config.toml
layer_scale_init = 0.01
drop_path = 0.15
conv_stem = true
positions = "learned"
Rows from block 2, named by matrix and row number. Rows with one number belong to one attention dimension. Each number is 50 + 12 x the weight over its row's rms, rounded and kept within 0 to 99. All counts start at 0.
# q: attention query, key and value (stacked) (model.blocks.2.attn.qkv.weight, 768x256, the q third), inputs 86-171
# k: attention query, key and value (stacked) (model.blocks.2.attn.qkv.weight, 768x256, the k third), inputs 86-171
q.186:60 45 70 52 43 65 36 47 57 62 40 52 49 50 60 48 62 15 34 71 45 56 45 36 50 38 59 55 37 52 52 70 48 60 29 62 54 41 69 57 42 53 52 37 46 47 51 45 29 62 47 59 31 75 61 46 67 31 29 25 37 50 43 50 68 62 34 62 57 56 51 60 42 59 35 58 21 49 43 37 55 37 41 46 66 52
q.187:71 53 75 43 45 47 44 57 64 76 53 46 49 53 65 38 39 37 29 51 53 57 57 46 57 34 64 46 48 39 55 78 39 56 45 43 62 65 75 39 69 43 27 40 31 43 43 43 70 62 37 53 26 58 24 66 60 54 31 30 44 52 58 65 41 66 49 52 57 46 40 42 50 43 44 67 27 53 48 38 31 24 48 60 74 48
q.188:59 56 45 30 56 31 50 41 58 50 40 68 34 35 52 52 48 43 21 51 48 49 41 27 35 34 59 58 47 33 63 39 35 42 48 58 50 50 44 63 58 42 25 69 47 30 44 55 61 52 38 29 46 38 43 40 40 45 59 42 51 56 63 67 28 29 36 48 47 31 72 59 46 31 31 42 40 27 32 64 48 44 57 42 59 54
q.189:56 60 67 42 43 53 57 63 47 60 59 57 51 67 50 44 52 59 55 52 51 53 49 74 58 59 51 39 65 46 60 49 71 55 79 50 49 61 53 37 77 42 29 39 67 45 47 44 67 48 50 40 47 41 43 70 49 68 48 61 49 54 52 60 21 43 70 41 64 40 37 43 62 33 42 56 64 55 50 48 42 39 49 64 63 54
q.190:53 49 57 53 48 36 57 43 27 57 17 53 59 26 42 58 48 32 78 73 52 62 65 35 50 38 39 63 36 52 34 74 35 51 43 68 40 57 60 57 39 53 43 61 41 45 56 60 18 77 50 47 59 47 79 62 49 42 28 29 54 51 52 45 54 55 45 31 43 66 61 65 40 49 65 48 53 35 25 46 46 49 36 33 60 54
q.191:49 39 49 60 56 75 38 45 32 54 33 42 61 47 52 49 67 17 72 54 62 68 55 61 41 57 56 54 44 53 47 50 40 54 61 40 47 29 35 42 52 52 53 66 48 54 67 54 22 45 45 31 58 35 83 45 46 26 44 79 34 56 37 51 43 37 43 41 50 63 46 63 57 57 66 23 68 42 52 51 50 74 43 44 33 52
q.192:35 41 64 65 46 62 56 45 46 26 45 59 56 43 33 69 42 27 59 32 32 50 43 56 54 63 65 36 50 53 55 34 41 40 27 30 40 41 28 57 39 60 34 53 47 36 28 46 39 48 59 85 53 42 48 80 58 39 43 63 55 53 42 50 40 66 44 64 54 90 51 71 28 62 47 73 49 48 44 50 24 48 49 51 49 53
q.193:47 46 65 71 30 54 38 53 57 51 45 29 64 30 38 55 40 39 37 66 58 78 56 78 46 60 65 51 49 63 39 57 44 40 20 82 52 57 65 54 32 29 40 43 40 45 46 36 50 44 54 69 54 49 47 61 47 44 46 29 41 58 44 41 57 36 54 38 48 71 60 58 58 55 42 52 54 49 49 45 61 51 53 74 46 45
q.194:52 37 37 35 38 41 56 29 68 35 43 55 56 32 25 61 45 36 38 82 49 56 44 30 47 45 52 29 45 49 57 48 48 34 10 63 34 42 46 72 35 47 46 60 38 48 56 35 44 57 34 52 55 31 58 53 36 36 51 40 38 51 67 70 51 52 32 56 39 74 79 49 46 58 42 47 61 32 44 60 71 46 51 48 56 51
q.195:36 57 50 49 60 59 39 72 25 50 50 44 49 67 73 44 56 54 59 29 50 47 36 65 63 44 55 63 56 33 45 51 63 48 77 49 72 48 52 32 53 39 43 56 56 39 31 76 57 42 57 42 48 71 37 47 58 63 53 55 57 44 42 25 41 39 62 41 51 31 34 53 58 31 55 50 47 59 61 56 17 55 46 51 42 59
q.196:64 58 64 43 57 61 30 73 48 54 58 39 42 72 61 36 62 47 29 23 58 58 46 73 50 40 48 63 55 42 45 58 52 55 83 51 72 58 43 27 81 52 49 54 59 62 47 67 62 48 49 34 48 63 39 35 64 67 66 53 45 34 48 36 32 42 70 41 51 25 33 41 62 28 50 47 39 59 57 46 41 54 62 72 66 45
q.197:40 64 62 67 63 65 44 76 25 61 53 46 47 69 71 51 63 58 57 24 52 50 49 64 58 51 56 63 62 50 50 42 56 66 83 39 56 63 55 27 70 56 51 49 60 61 39 71 57 44 62 44 50 65 39 51 59 65 52 69 65 46 33 34 40 52 73 39 52 29 24 59 57 29 54 54 51 62 61 41 25 55 53 53 43 42
q.198:48 45 45 23 31 44 40 39 54 28 46 53 66 41 30 71 51 36 44 68 52 47 44 38 56 42 52 35 35 45 44 43 49 34 28 47 50 37 46 64 31 45 33 65 49 54 57 45 46 58 42 57 52 33 58 40 36 38 48 38 37 53 71 57 43 53 28 51 41 73 70 51 40 62 34 37 47 41 39 64 60 49 41 61 49 51
q.199:65 31 33 51 43 47 63 45 52 49 59 56 56 42 58 55 41 39 49 68 52 68 59 50 53 50 48 27 42 58 56 48 35 40 22 30 35 45 51 61 43 52 45 42 24 47 62 36 34 57 38 58 44 32 61 67 51 31 40 51 33 49 44 59 52 53 32 66 53 72 70 51 31 65 49 57 58 51 32 37 66 22 28 42 42 46
q.200:51 61 50 66 56 41 63 43 57 69 48 53 47 48 47 23 36 73 54 57 55 30 69 25 34 40 51 60 51 71 58 57 40 66 63 63 28 54 55 52 70 60 66 43 50 73 76 34 45 53 49 40 50 65 53 64 49 52 58 58 61 45 48 68 72 52 50 51 48 17 39 36 50 48 52 52 49 63 47 36 67 52 61 40 55 30
q.201:61 32 52 59 41 53 59 50 63 49 45 46 55 35 59 54 44 36 39 71 50 61 56 50 45 59 47 41 44 69 48 50 30 53 28 50 23 42 51 54 59 51 52 41 35 58 61 29 26 66 39 58 49 33 62 56 49 22 51 38 41 49 48 59 58 56 36 57 45 66 57 70 39 62 41 63 59 65 26 25 77 43 44 54 54 48
q.202:35 57 51 73 56 51 73 29 51 54 55 55 51 56 38 65 46 57 68 43 42 56 47 66 67 73 57 41 67 55 77 28 72 61 46 56 40 71 42 66 26 54 63 51 57 48 32 55 62 44 62 59 60 52 36 55 52 60 32 68 68 70 51 55 66 60 63 55 63 76 54 34 50 65 63 49 64 44 59 45 43 49 55 54 43 46
q.203:51 44 44 61 52 52 70 30 62 46 50 64 47 48 42 61 54 42 48 57 55 42 59 39 60 58 53 32 57 55 65 35 42 63 32 39 24 64 35 63 43 71 60 50 46 65 65 35 31 61 42 51 53 30 49 58 38 43 40 63 49 63 57 69 63 55 41 63 44 65 65 35 49 68 53 41 66 49 37 40 74 47 45 43 48 44
q.204:52 42 43 67 68 53 79 33 53 65 46 55 36 53 67 29 36 54 58 32 45 52 49 62 49 54 46 40 72 49 77 39 54 73 65 54 42 60 29 40 65 61 70 52 40 39 36 42 40 55 53 39 47 52 36 57 63 64 52 67 56 45 55 50 64 45 54 64 59 39 47 44 60 52 70 55 65 55 58 39 42 48 48 33 50 57
q.205:57 36 50 34 52 53 62 48 70 60 40 22 39 36 65 41 37 52 33 50 51 64 50 53 38 45 38 53 61 35 51 55 51 39 40 57 44 38 29 42 72 32 43 58 40 20 49 35 35 47 41 29 39 50 41 42 58 55 70 38 46 44 61 43 48 37 46 48 44 33 60 39 67 51 42 59 51 55 45 69 43 60 51 42 70 62
q.206:64 44 03 43 63 38 68 36 51 51 54 54 41 54 63 26 36 60 60 61 47 37 71 34 54 28 44 41 51 31 56 44 45 61 59 36 53 48 47 55 52 67 62 54 34 52 60 48 38 50 38 26 49 46 53 48 41 49 46 58 38 46 60 55 66 38 35 67 55 36 58 29 57 64 58 28 58 48 57 60 51 48 26 27 28 52
q.207:84 48 53 43 38 34 65 30 71 55 43 41 48 45 46 45 40 59 51 72 47 52 47 29 56 56 41 53 39 56 33 72 52 39 45 43 53 43 55 64 27 46 46 37 53 43 62 26 56 43 45 52 47 64 44 66 44 40 32 24 36 67 57 74 65 52 42 57 73 50 56 37 48 72 48 46 42 52 42 49 44 46 40 38 56 59
q.208:33 56 36 66 53 40 75 31 68 73 45 47 50 34 34 46 28 64 44 63 47 47 54 45 38 53 50 48 58 76 59 52 56 57 41 76 19 68 53 65 52 54 79 45 48 49 53 42 53 49 58 50 54 70 41 65 58 57 46 51 66 57 46 64 77 56 61 52 45 44 52 38 60 51 51 54 50 33 57 54 61 49 68 38 57 41
q.209:51 55 85 55 40 42 56 44 49 61 34 47 61 52 25 43 58 42 50 44 54 59 47 56 45 70 62 65 44 73 50 67 49 52 52 71 55 50 57 55 43 43 29 53 63 48 59 50 62 43 65 72 50 66 58 66 57 50 41 46 58 67 43 62 47 54 56 40 57 55 40 60 42 41 45 68 33 56 50 28 40 51 61 49 58 34
q.210:82 44 46 47 43 39 63 25 63 55 47 42 39 35 52 59 58 50 56 71 60 66 64 34 55 46 37 47 46 49 29 53 29 52 37 23 33 50 38 68 45 56 65 36 42 55 72 35 37 51 42 55 50 35 61 57 48 34 39 24 35 65 55 62 53 69 41 64 65 67 55 42 36 76 51 45 48 55 33 45 70 49 36 39 58 38
q.211:64 42 44 41 53 44 74 30 86 62 55 44 40 43 35 49 43 59 31 68 37 51 51 30 42 40 34 42 45 54 46 53 56 62 49 47 28 47 41 66 63 69 70 43 61 55 64 34 46 41 45 44 42 58 43 59 59 50 56 40 45 54 61 73 58 58 48 63 53 46 56 39 57 57 36 51 37 39 56 61 63 55 70 34 61 41
q.212:36 46 82 49 43 56 45 54 31 39 32 52 55 57 33 71 76 26 60 45 58 55 37 56 62 66 66 53 47 52 45 47 50 43 36 49 60 46 57 53 32 41 29 65 63 37 43 57 58 46 65 82 54 55 75 56 59 47 38 45 56 65 47 50 28 64 53 43 51 72 38 67 41 40 52 61 45 46 50 35 33 49 43 49 50 47
q.213:46 57 36 37 41 47 32 46 33 27 52 43 63 57 51 68 43 55 67 54 52 49 47 57 73 37 49 46 45 28 41 40 46 37 52 35 78 43 54 57 14 40 39 57 52 44 49 59 50 42 50 47 50 43 50 36 38 50 47 45 33 63 63 36 43 46 30 49 44 61 57 41 51 70 49 22 50 50 52 70 42 53 30 59 30 58
q.214:58 49 65 69 49 63 55 63 51 59 43 59 58 55 51 31 59 37 35 45 51 54 57 59 41 64 62 53 44 73 70 47 49 67 56 62 39 67 51 37 74 58 45 44 50 76 57 40 49 60 45 46 54 44 56 60 55 48 57 66 57 40 50 71 40 52 57 49 49 36 41 64 53 41 45 60 58 47 39 23 66 42 63 63 60 40
q.215:49 48 43 43 41 44 53 24 58 38 50 37 52 48 31 62 38 55 57 68 58 55 42 63 63 37 48 54 55 39 48 53 60 38 34 62 60 53 52 71 08 36 58 62 53 33 52 51 52 35 49 55 58 57 50 38 48 58 43 34 40 69 65 48 60 49 41 45 57 71 61 27 55 73 54 33 50 47 53 61 50 60 42 55 43 48
q.216:49 41 38 26 53 64 28 62 43 28 45 44 51 47 54 49 50 37 36 57 55 68 43 64 39 38 46 52 48 12 44 54 55 33 35 59 58 34 40 38 51 33 49 58 43 22 37 58 36 49 39 39 44 46 59 28 54 57 61 31 36 46 52 20 48 46 40 46 37 47 62 51 64 43 45 45 41 48 60 75 43 53 43 40 50 60
q.217:97 52 51 41 47 40 54 44 80 41 55 50 48 52 50 33 46 48 29 64 44 52 57 33 44 51 43 47 29 49 41 66 46 37 48 38 51 42 61 49 52 60 36 36 54 56 65 31 46 48 34 24 44 47 43 53 38 37 49 38 24 48 63 71 52 43 34 59 64 32 59 35 48 63 36 38 47 54 38 51 60 41 42 46 58 52
q.218:34 58 58 53 52 42 51 38 33 38 34 45 51 50 33 81 59 48 67 64 52 48 37 41 72 53 68 52 49 43 42 49 57 52 46 53 48 42 54 62 14 49 39 65 70 48 43 63 61 39 53 71 52 65 54 51 47 54 30 57 58 72 50 53 48 49 54 45 52 63 47 40 52 58 49 41 50 36 57 58 36 50 37 40 42 43
q.219:60 48 66 31 31 45 33 55 55 49 45 33 54 38 44 60 57 46 40 53 48 69 50 61 37 50 43 63 32 49 21 68 51 26 34 60 55 42 56 51 47 24 35 38 47 25 53 46 54 50 54 63 48 46 52 50 50 39 58 20 44 50 49 41 41 56 53 30 47 58 52 64 44 37 36 64 28 53 42 59 46 58 57 65 68 56
q.220:56 38 90 34 48 65 50 51 61 69 46 47 43 58 36 47 76 43 38 43 52 47 49 46 31 52 49 66 55 49 46 51 53 61 54 58 49 55 47 54 69 49 44 53 64 47 59 46 38 48 58 60 53 45 60 54 54 43 60 37 52 62 49 59 48 65 56 47 54 41 46 71 57 33 44 64 25 57 48 34 45 68 78 59 74 49
q.221:55 59 59 43 55 62 36 71 53 63 61 52 49 61 56 29 52 55 34 24 48 35 67 52 35 46 39 59 40 54 45 59 40 66 80 34 54 55 46 28 98 63 44 47 54 65 62 46 45 54 49 35 41 52 49 50 60 56 72 53 48 32 45 45 43 53 52 51 48 11 35 51 60 25 40 52 33 58 55 47 51 52 58 53 60 44
q.222:24 55 48 48 55 68 28 84 31 52 49 52 51 53 71 39 40 47 45 28 49 46 32 66 41 54 54 57 54 51 58 50 53 48 54 66 58 47 51 20 71 31 43 55 40 44 27 64 57 58 55 44 50 59 45 39 64 65 70 57 67 24 46 23 39 45 49 40 31 36 33 64 55 28 46 62 49 58 55 59 33 57 57 52 52 61
q.223:28 59 38 41 50 48 32 67 48 53 43 38 52 41 53 44 37 57 44 29 37 42 33 58 44 43 51 59 44 43 42 57 68 29 50 74 70 37 60 46 54 35 36 58 48 26 19 60 68 45 65 48 48 67 38 41 61 59 60 49 59 31 45 30 47 32 55 37 35 41 53 53 61 36 43 55 48 42 65 81 21 51 58 47 56 63
q.224:42 54 57 40 48 49 49 61 35 45 52 25 32 51 42 49 60 44 44 45 70 50 60 57 42 26 51 63 31 36 42 57 40 52 26 42 47 55 51 49 51 29 25 54 44 39 48 27 24 62 54 72 28 34 47 50 45 41 52 47 70 53 55 43 41 59 52 38 44 40 50 53 42 33 70 58 39 67 32 43 44 35 38 49 50 19
q.225:57 35 58 71 54 59 53 52 45 30 58 03 48 51 59 56 57 63 42 61 48 47 62 49 70 65 44 54 36 37 54 42 42 68 59 47 57 62 47 24 70 52 24 54 73 52 36 44 46 55 61 51 63 25 41 56 45 45 68 43 61 48 54 41 28 57 48 44 29 40 64 54 57 57 63 49 60 55 60 53 63 55 47 48 40 51
k.186:55 22 49 56 55 44 53 42 46 33 34 59 47 67 70 46 43 34 37 44 46 22 43 45 65 45 74 55 50 68 62 47 41 51 48 64 79 34 49 42 45 32 32 52 40 60 60 49 63 47 58 41 63 63 38 42 61 52 39 51 45 33 57 49 46 43 27 54 42 57 32 52 47 74 46 66 57 55 46 42 57 66 34 48 54 57
k.187:58 48 41 41 19 41 55 40 68 31 55 69 55 56 58 65 62 47 33 29 61 22 42 51 64 56 55 54 75 51 63 53 42 51 47 47 62 75 38 35 55 47 32 59 38 50 48 44 69 65 55 61 59 51 34 66 44 55 51 33 43 57 70 68 47 70 54 72 52 51 49 26 63 62 57 45 53 30 63 44 66 33 41 50 70 56
k.188:75 37 48 36 70 53 51 84 46 68 54 50 39 65 62 30 37 54 36 65 41 45 38 53 47 56 69 46 47 44 56 52 54 40 61 67 41 27 47 39 59 53 28 32 49 40 43 51 65 35 44 24 56 53 34 42 55 58 50 59 22 35 42 61 37 36 50 50 54 41 60 39 62 50 65 30 62 51 44 68 56 37 46 64 49 66
k.189:40 70 52 36 27 42 62 36 59 28 55 66 48 46 45 74 65 50 52 36 62 36 47 42 64 65 32 47 63 52 63 52 45 57 50 40 38 77 38 57 48 52 57 68 61 51 46 48 51 62 41 53 42 42 50 70 32 58 51 48 52 65 75 79 44 61 72 57 56 40 57 40 49 51 43 36 50 23 52 54 58 38 56 45 63 44
k.190:53 36 53 39 50 30 49 44 35 64 45 52 43 42 46 28 43 42 68 65 48 62 46 76 40 36 58 44 47 41 73 52 44 38 52 59 61 33 73 44 50 39 55 57 35 54 75 48 44 39 32 47 52 50 76 33 37 63 39 45 46 48 35 49 47 56 39 37 64 66 29 43 63 69 64 54 47 44 43 28 61 43 37 54 36 48
k.191:40 45 60 52 57 48 63 28 40 44 27 51 23 29 37 46 53 53 57 69 49 59 43 37 49 48 55 48 51 58 75 38 36 27 44 59 39 45 44 53 47 28 64 76 43 58 82 26 39 32 27 46 48 48 77 62 54 40 45 52 58 64 41 69 36 42 47 29 60 54 49 60 54 42 60 51 71 40 44 43 51 68 57 37 56 51
k.192:54 55 59 53 43 62 46 51 51 64 53 38 70 40 46 41 45 47 48 87 59 48 70 48 42 54 35 38 47 52 58 72 28 69 44 48 57 62 56 43 55 42 54 49 70 75 43 43 64 58 27 49 56 47 62 57 49 74 53 50 63 53 53 45 27 60 61 49 54 36 39 38 24 49 46 63 25 42 79 34 39 48 69 41 61 10
k.193:50 59 58 42 75 48 30 51 46 54 39 64 53 50 18 49 44 27 40 71 60 43 36 26 35 44 51 41 66 41 53 48 50 54 21 67 45 51 66 48 49 48 61 77 48 44 43 63 55 52 38 54 56 48 57 36 35 65 53 42 58 56 57 54 48 43 42 69 58 55 57 53 38 39 47 56 51 40 71 43 49 67 67 47 51 26
k.194:52 50 41 43 52 42 41 67 35 40 43 46 47 46 38 62 54 36 53 51 61 55 45 49 51 45 69 70 41 34 44 44 36 35 31 49 55 35 70 45 47 39 46 64 49 40 46 61 49 44 39 52 57 39 66 29 33 47 44 51 45 49 67 56 36 53 47 38 61 54 46 51 52 50 60 39 70 47 33 48 61 65 34 45 47 19
k.195:41 50 63 55 44 30 50 49 49 57 48 52 51 52 76 48 44 70 54 44 43 41 55 56 58 49 35 40 48 47 49 55 45 59 79 53 58 59 33 54 57 59 53 48 57 58 56 42 36 48 71 31 48 63 42 74 56 39 58 34 61 52 46 33 66 49 46 44 25 38 55 55 59 47 34 42 48 51 35 56 50 48 48 51 45 97
k.196:51 56 54 50 61 55 57 52 57 50 55 59 38 56 57 36 59 52 54 42 31 44 60 42 38 61 43 49 45 34 40 62 61 39 57 45 45 36 40 51 53 72 51 34 45 48 48 44 30 44 68 36 28 54 44 71 46 25 54 64 38 50 41 36 72 43 48 77 47 42 68 56 59 50 42 41 51 41 55 55 41 29 42 57 44 99
k.197:53 48 60 60 43 51 56 33 64 62 59 51 55 55 59 33 45 65 46 51 43 35 62 54 46 49 37 28 58 59 56 64 64 60 57 58 49 64 30 55 52 59 54 26 50 60 60 40 52 56 56 45 46 62 33 79 60 54 47 44 55 58 36 49 68 53 57 64 36 46 59 47 47 49 41 60 34 50 63 49 31 37 52 56 54 76
k.198:34 44 44 44 54 42 42 61 35 49 50 37 49 41 52 61 50 49 59 55 50 57 52 54 52 43 59 69 48 26 56 45 28 36 39 41 44 35 51 45 58 41 51 67 55 46 46 47 40 40 44 48 49 37 63 33 42 41 67 60 55 37 56 48 46 42 47 33 48 39 41 53 60 58 57 40 73 56 39 51 66 60 40 39 42 31
k.199:69 40 60 54 62 50 51 29 63 43 39 51 34 27 35 46 44 31 55 63 53 60 43 29 43 41 57 66 38 39 52 55 40 44 34 55 38 37 60 57 58 50 55 59 48 47 34 47 33 49 16 48 59 34 57 50 37 45 42 38 46 50 55 66 40 46 50 30 80 57 61 40 49 58 66 53 53 28 60 32 50 66 54 43 64 27
k.200:56 46 54 38 42 75 52 48 72 55 56 60 62 62 39 38 57 42 31 49 55 55 40 57 45 57 58 30 66 71 58 37 78 57 45 55 49 47 44 52 35 51 58 41 48 48 55 51 70 57 54 77 51 64 56 60 73 56 40 52 54 53 47 47 51 56 51 62 65 67 48 51 40 48 51 68 23 71 60 54 48 57 67 56 49 47
k.201:76 41 69 36 58 46 49 41 63 59 39 56 33 41 24 33 54 29 41 66 56 59 54 36 35 40 63 48 59 40 60 59 59 56 33 62 41 49 62 62 53 41 43 55 45 45 48 48 60 63 14 55 53 39 59 50 42 52 42 45 34 61 59 79 39 42 45 41 76 58 59 52 37 45 62 58 44 40 63 26 39 57 52 57 69 26
k.202:61 48 44 47 56 48 46 49 67 37 63 42 46 42 40 40 27 55 38 44 58 42 46 45 50 51 49 35 57 55 46 58 41 43 26 51 64 56 32 47 34 48 48 35 61 58 54 43 62 54 35 46 43 40 27 46 48 87 37 40 35 55 40 53 51 58 50 72 53 42 65 26 47 57 61 60 26 42 75 47 40 53 58 46 57 15
k.203:60 36 32 61 48 62 61 37 62 48 44 35 45 47 29 52 53 45 41 52 54 61 50 69 57 58 61 63 47 71 49 36 44 45 29 53 45 48 51 47 39 43 54 51 49 49 55 48 65 52 43 68 55 43 58 48 70 73 30 57 48 65 43 59 41 67 54 51 81 62 45 37 49 71 71 61 40 52 63 38 51 59 53 48 51 08
k.204:74 50 46 57 47 57 53 49 67 46 50 57 40 47 49 35 51 49 37 37 70 53 46 47 42 56 62 49 42 79 32 48 52 49 43 47 61 55 44 48 30 56 40 31 47 60 61 52 57 52 50 57 53 53 36 67 60 66 22 38 41 71 38 43 48 60 55 72 67 44 64 38 44 42 60 52 20 37 55 47 41 45 62 47 62 57
k.205:46 42 57 40 42 44 38 75 38 65 51 85 12 51 52 57 82 41 57 37 79 48 45 32 46 61 56 56 53 42 44 36 57 55 58 61 48 59 65 61 49 49 24 59 44 41 70 62 49 65 52 53 48 36 68 55 22 37 42 40 67 64 41 59 36 58 59 40 49 54 60 69 57 25 60 34 63 51 08 52 65 33 56 55 57 60
k.206:47 48 53 59 39 43 45 38 48 31 35 47 42 41 56 59 54 45 58 38 56 60 35 50 54 53 63 74 39 68 35 31 41 39 61 36 41 31 46 42 43 53 58 57 57 51 44 44 18 31 59 52 55 60 70 52 70 36 43 45 57 54 41 43 55 58 47 46 67 54 43 53 67 61 62 39 52 46 25 61 73 64 57 30 42 60
k.207:34 46 43 38 51 47 35 75 45 51 47 52 36 44 39 62 57 36 49 55 65 58 36 44 50 44 56 48 65 48 72 26 56 53 50 46 41 53 60 59 54 42 52 86 42 29 42 49 72 58 44 59 58 39 74 30 42 53 62 55 70 43 58 60 29 39 48 33 41 60 40 53 55 41 54 46 68 45 48 58 82 41 56 42 54 30
k.208:60 58 46 33 57 65 37 51 65 43 64 60 56 61 31 48 58 41 22 41 69 46 32 38 37 46 52 24 61 55 42 46 64 48 33 45 61 50 39 50 37 43 53 41 50 50 48 65 66 49 43 73 43 52 41 47 55 70 38 39 40 49 47 51 43 67 57 80 63 66 55 44 36 32 43 62 23 54 70 52 39 55 72 56 52 27
k.209:53 47 47 46 54 67 50 64 55 57 52 50 65 55 42 41 46 51 34 71 59 49 49 51 48 55 42 20 67 50 68 62 67 67 36 70 53 74 53 48 44 42 48 49 46 42 47 54 94 71 40 66 57 47 45 50 48 69 55 48 49 47 58 54 38 45 48 58 44 57 47 43 29 39 51 64 43 59 87 40 46 40 62 62 59 42
k.210:56 64 39 38 54 47 55 59 53 48 50 44 37 47 39 58 56 38 53 48 51 55 44 41 50 43 59 60 62 46 58 50 53 41 46 33 28 40 52 53 57 56 49 62 51 45 44 40 64 40 24 44 50 39 46 47 47 54 45 70 38 43 52 71 33 37 69 40 67 43 51 31 57 57 69 37 62 31 62 49 56 35 41 59 58 31
k.211:37 74 41 44 44 73 48 54 39 35 54 58 37 50 38 67 76 37 60 44 63 56 46 49 47 50 52 69 42 66 49 39 66 42 60 42 51 50 47 44 39 51 52 53 60 38 53 59 45 52 70 69 41 45 71 52 57 53 31 54 68 56 39 51 44 65 74 56 63 60 45 47 61 38 57 58 55 44 40 66 65 22 57 38 57 33
k.212:49 60 49 57 48 46 57 66 34 76 55 28 61 49 73 45 38 72 54 74 48 40 65 59 62 48 40 37 47 43 56 77 54 68 56 61 51 78 51 51 60 41 43 41 55 48 51 50 80 64 46 41 51 52 30 50 36 63 64 42 60 43 63 52 44 46 54 35 14 33 44 45 34 42 47 49 57 54 66 46 38 33 30 61 56 49
k.213:26 37 47 47 52 36 39 56 38 48 51 34 46 39 69 56 45 57 57 47 48 49 50 59 60 42 58 63 52 26 56 35 26 38 50 37 40 32 38 47 58 42 55 66 59 48 51 41 36 35 48 36 46 41 59 36 53 39 77 56 61 44 49 45 53 45 42 36 34 34 47 57 68 65 53 35 70 55 35 60 68 61 45 38 39 47
k.214:70 49 55 58 53 63 67 37 63 56 46 58 57 50 28 31 48 39 46 55 55 55 56 52 39 55 63 40 48 73 54 67 65 62 32 70 47 55 62 58 36 55 48 31 31 42 50 57 47 68 44 71 54 52 49 66 60 49 31 51 41 68 42 56 56 43 46 70 66 69 66 47 38 50 64 71 33 43 67 38 39 37 45 55 63 50
k.215:32 45 42 30 62 38 34 68 42 45 51 38 35 45 55 61 43 52 42 44 51 52 38 50 57 44 58 57 58 17 52 33 28 30 38 44 49 35 37 44 51 41 50 67 63 45 47 48 51 34 44 41 43 36 45 30 44 49 67 54 46 38 61 43 45 49 40 50 41 35 53 50 63 50 53 35 69 50 48 63 67 57 49 50 42 35
k.216:49 56 65 45 43 29 37 62 19 42 33 57 38 51 70 63 64 55 66 46 50 44 54 39 57 51 48 66 39 30 26 56 42 48 73 58 56 52 60 40 56 44 36 62 53 59 61 63 29 53 60 33 52 51 55 48 30 30 50 34 56 45 60 47 47 52 47 30 38 41 52 71 60 33 47 32 72 61 25 54 54 51 43 55 47 77
k.217:46 36 58 49 44 56 52 53 49 47 41 69 38 42 36 61 64 24 50 50 51 69 33 54 50 53 63 62 54 56 62 23 59 46 40 52 24 34 58 54 49 46 57 77 38 28 44 51 47 54 49 61 58 46 81 40 53 32 49 63 58 54 55 55 43 44 40 33 67 73 49 62 58 53 57 48 67 51 28 49 74 60 52 39 48 42
k.218:25 51 30 57 49 48 43 51 39 55 54 26 73 47 72 59 36 83 43 65 47 33 50 69 78 43 41 40 46 43 52 57 33 58 45 58 49 68 41 40 61 42 63 61 55 44 42 50 79 50 51 42 54 53 37 44 50 64 80 43 69 36 54 48 49 55 49 39 09 30 39 39 54 61 43 47 62 60 61 59 51 41 38 41 42 32
k.219:36 62 64 35 53 50 40 74 35 56 48 60 48 57 45 61 66 36 51 57 48 44 49 30 43 52 30 47 56 27 63 59 55 54 58 62 48 59 70 58 62 41 42 71 46 49 44 53 52 62 52 47 51 36 58 40 16 40 61 51 54 35 65 52 32 45 55 39 39 55 49 64 43 31 42 46 75 49 45 48 45 52 56 73 57 55
k.220:53 53 39 43 41 64 65 79 38 76 62 44 47 60 59 52 63 60 53 58 45 45 61 64 43 60 55 45 58 56 61 55 73 76 57 54 48 69 53 48 49 41 31 32 46 42 54 50 76 69 62 53 47 42 43 46 39 56 49 68 49 64 57 50 41 56 49 49 41 44 51 61 30 36 43 51 50 68 43 49 42 30 44 72 52 64
k.221:52 45 58 53 43 76 57 42 63 53 62 62 56 68 44 35 77 43 55 48 47 60 68 54 33 60 45 53 48 67 52 48 74 63 60 39 42 49 51 45 52 66 51 34 43 55 59 44 41 65 68 67 49 61 75 63 63 32 48 69 52 49 41 46 54 57 49 60 64 69 37 64 49 43 46 63 34 69 50 51 56 37 67 49 49 81
k.222:55 47 68 53 35 34 46 41 53 59 41 64 56 63 63 33 54 59 49 45 46 40 60 53 47 58 40 35 48 49 43 62 55 61 67 67 74 67 53 62 47 49 37 46 38 74 70 58 53 56 59 49 47 68 49 70 47 42 42 32 50 58 57 36 58 56 47 49 45 51 47 66 51 33 37 51 34 55 39 37 30 62 46 68 50 80
k.223:24 52 60 41 47 39 24 61 41 45 56 79 60 55 51 58 67 49 55 42 65 40 42 36 41 51 30 38 48 41 46 37 51 54 66 44 67 54 57 54 59 50 52 59 48 49 56 69 36 55 68 55 51 55 69 39 33 27 70 32 66 49 54 36 56 63 44 56 32 58 42 72 51 30 26 47 51 58 20 65 63 53 67 43 44 70
k.224:45 39 52 39 41 16 67 34 56 62 45 47 37 58 48 47 64 63 60 32 68 55 49 59 37 46 31 64 57 40 52 49 51 54 51 43 61 67 61 47 32 41 48 53 47 32 57 48 40 56 60 68 56 49 61 57 53 45 63 38 56 86 69 49 63 62 37 46 65 45 40 65 43 49 46 33 32 65 39 42 34 42 55 42 51 55
k.225:55 60 44 51 57 43 55 57 59 37 48 29 48 37 38 42 57 45 42 40 53 57 51 45 62 59 36 48 29 37 52 54 35 34 33 46 35 63 60 30 74 35 39 65 59 52 38 55 48 46 45 43 45 43 59 56 46 65 58 40 49 37 51 65 49 49 61 42 49 21 49 35 55 34 62 54 63 28 57 52 51 56 39 30 54 35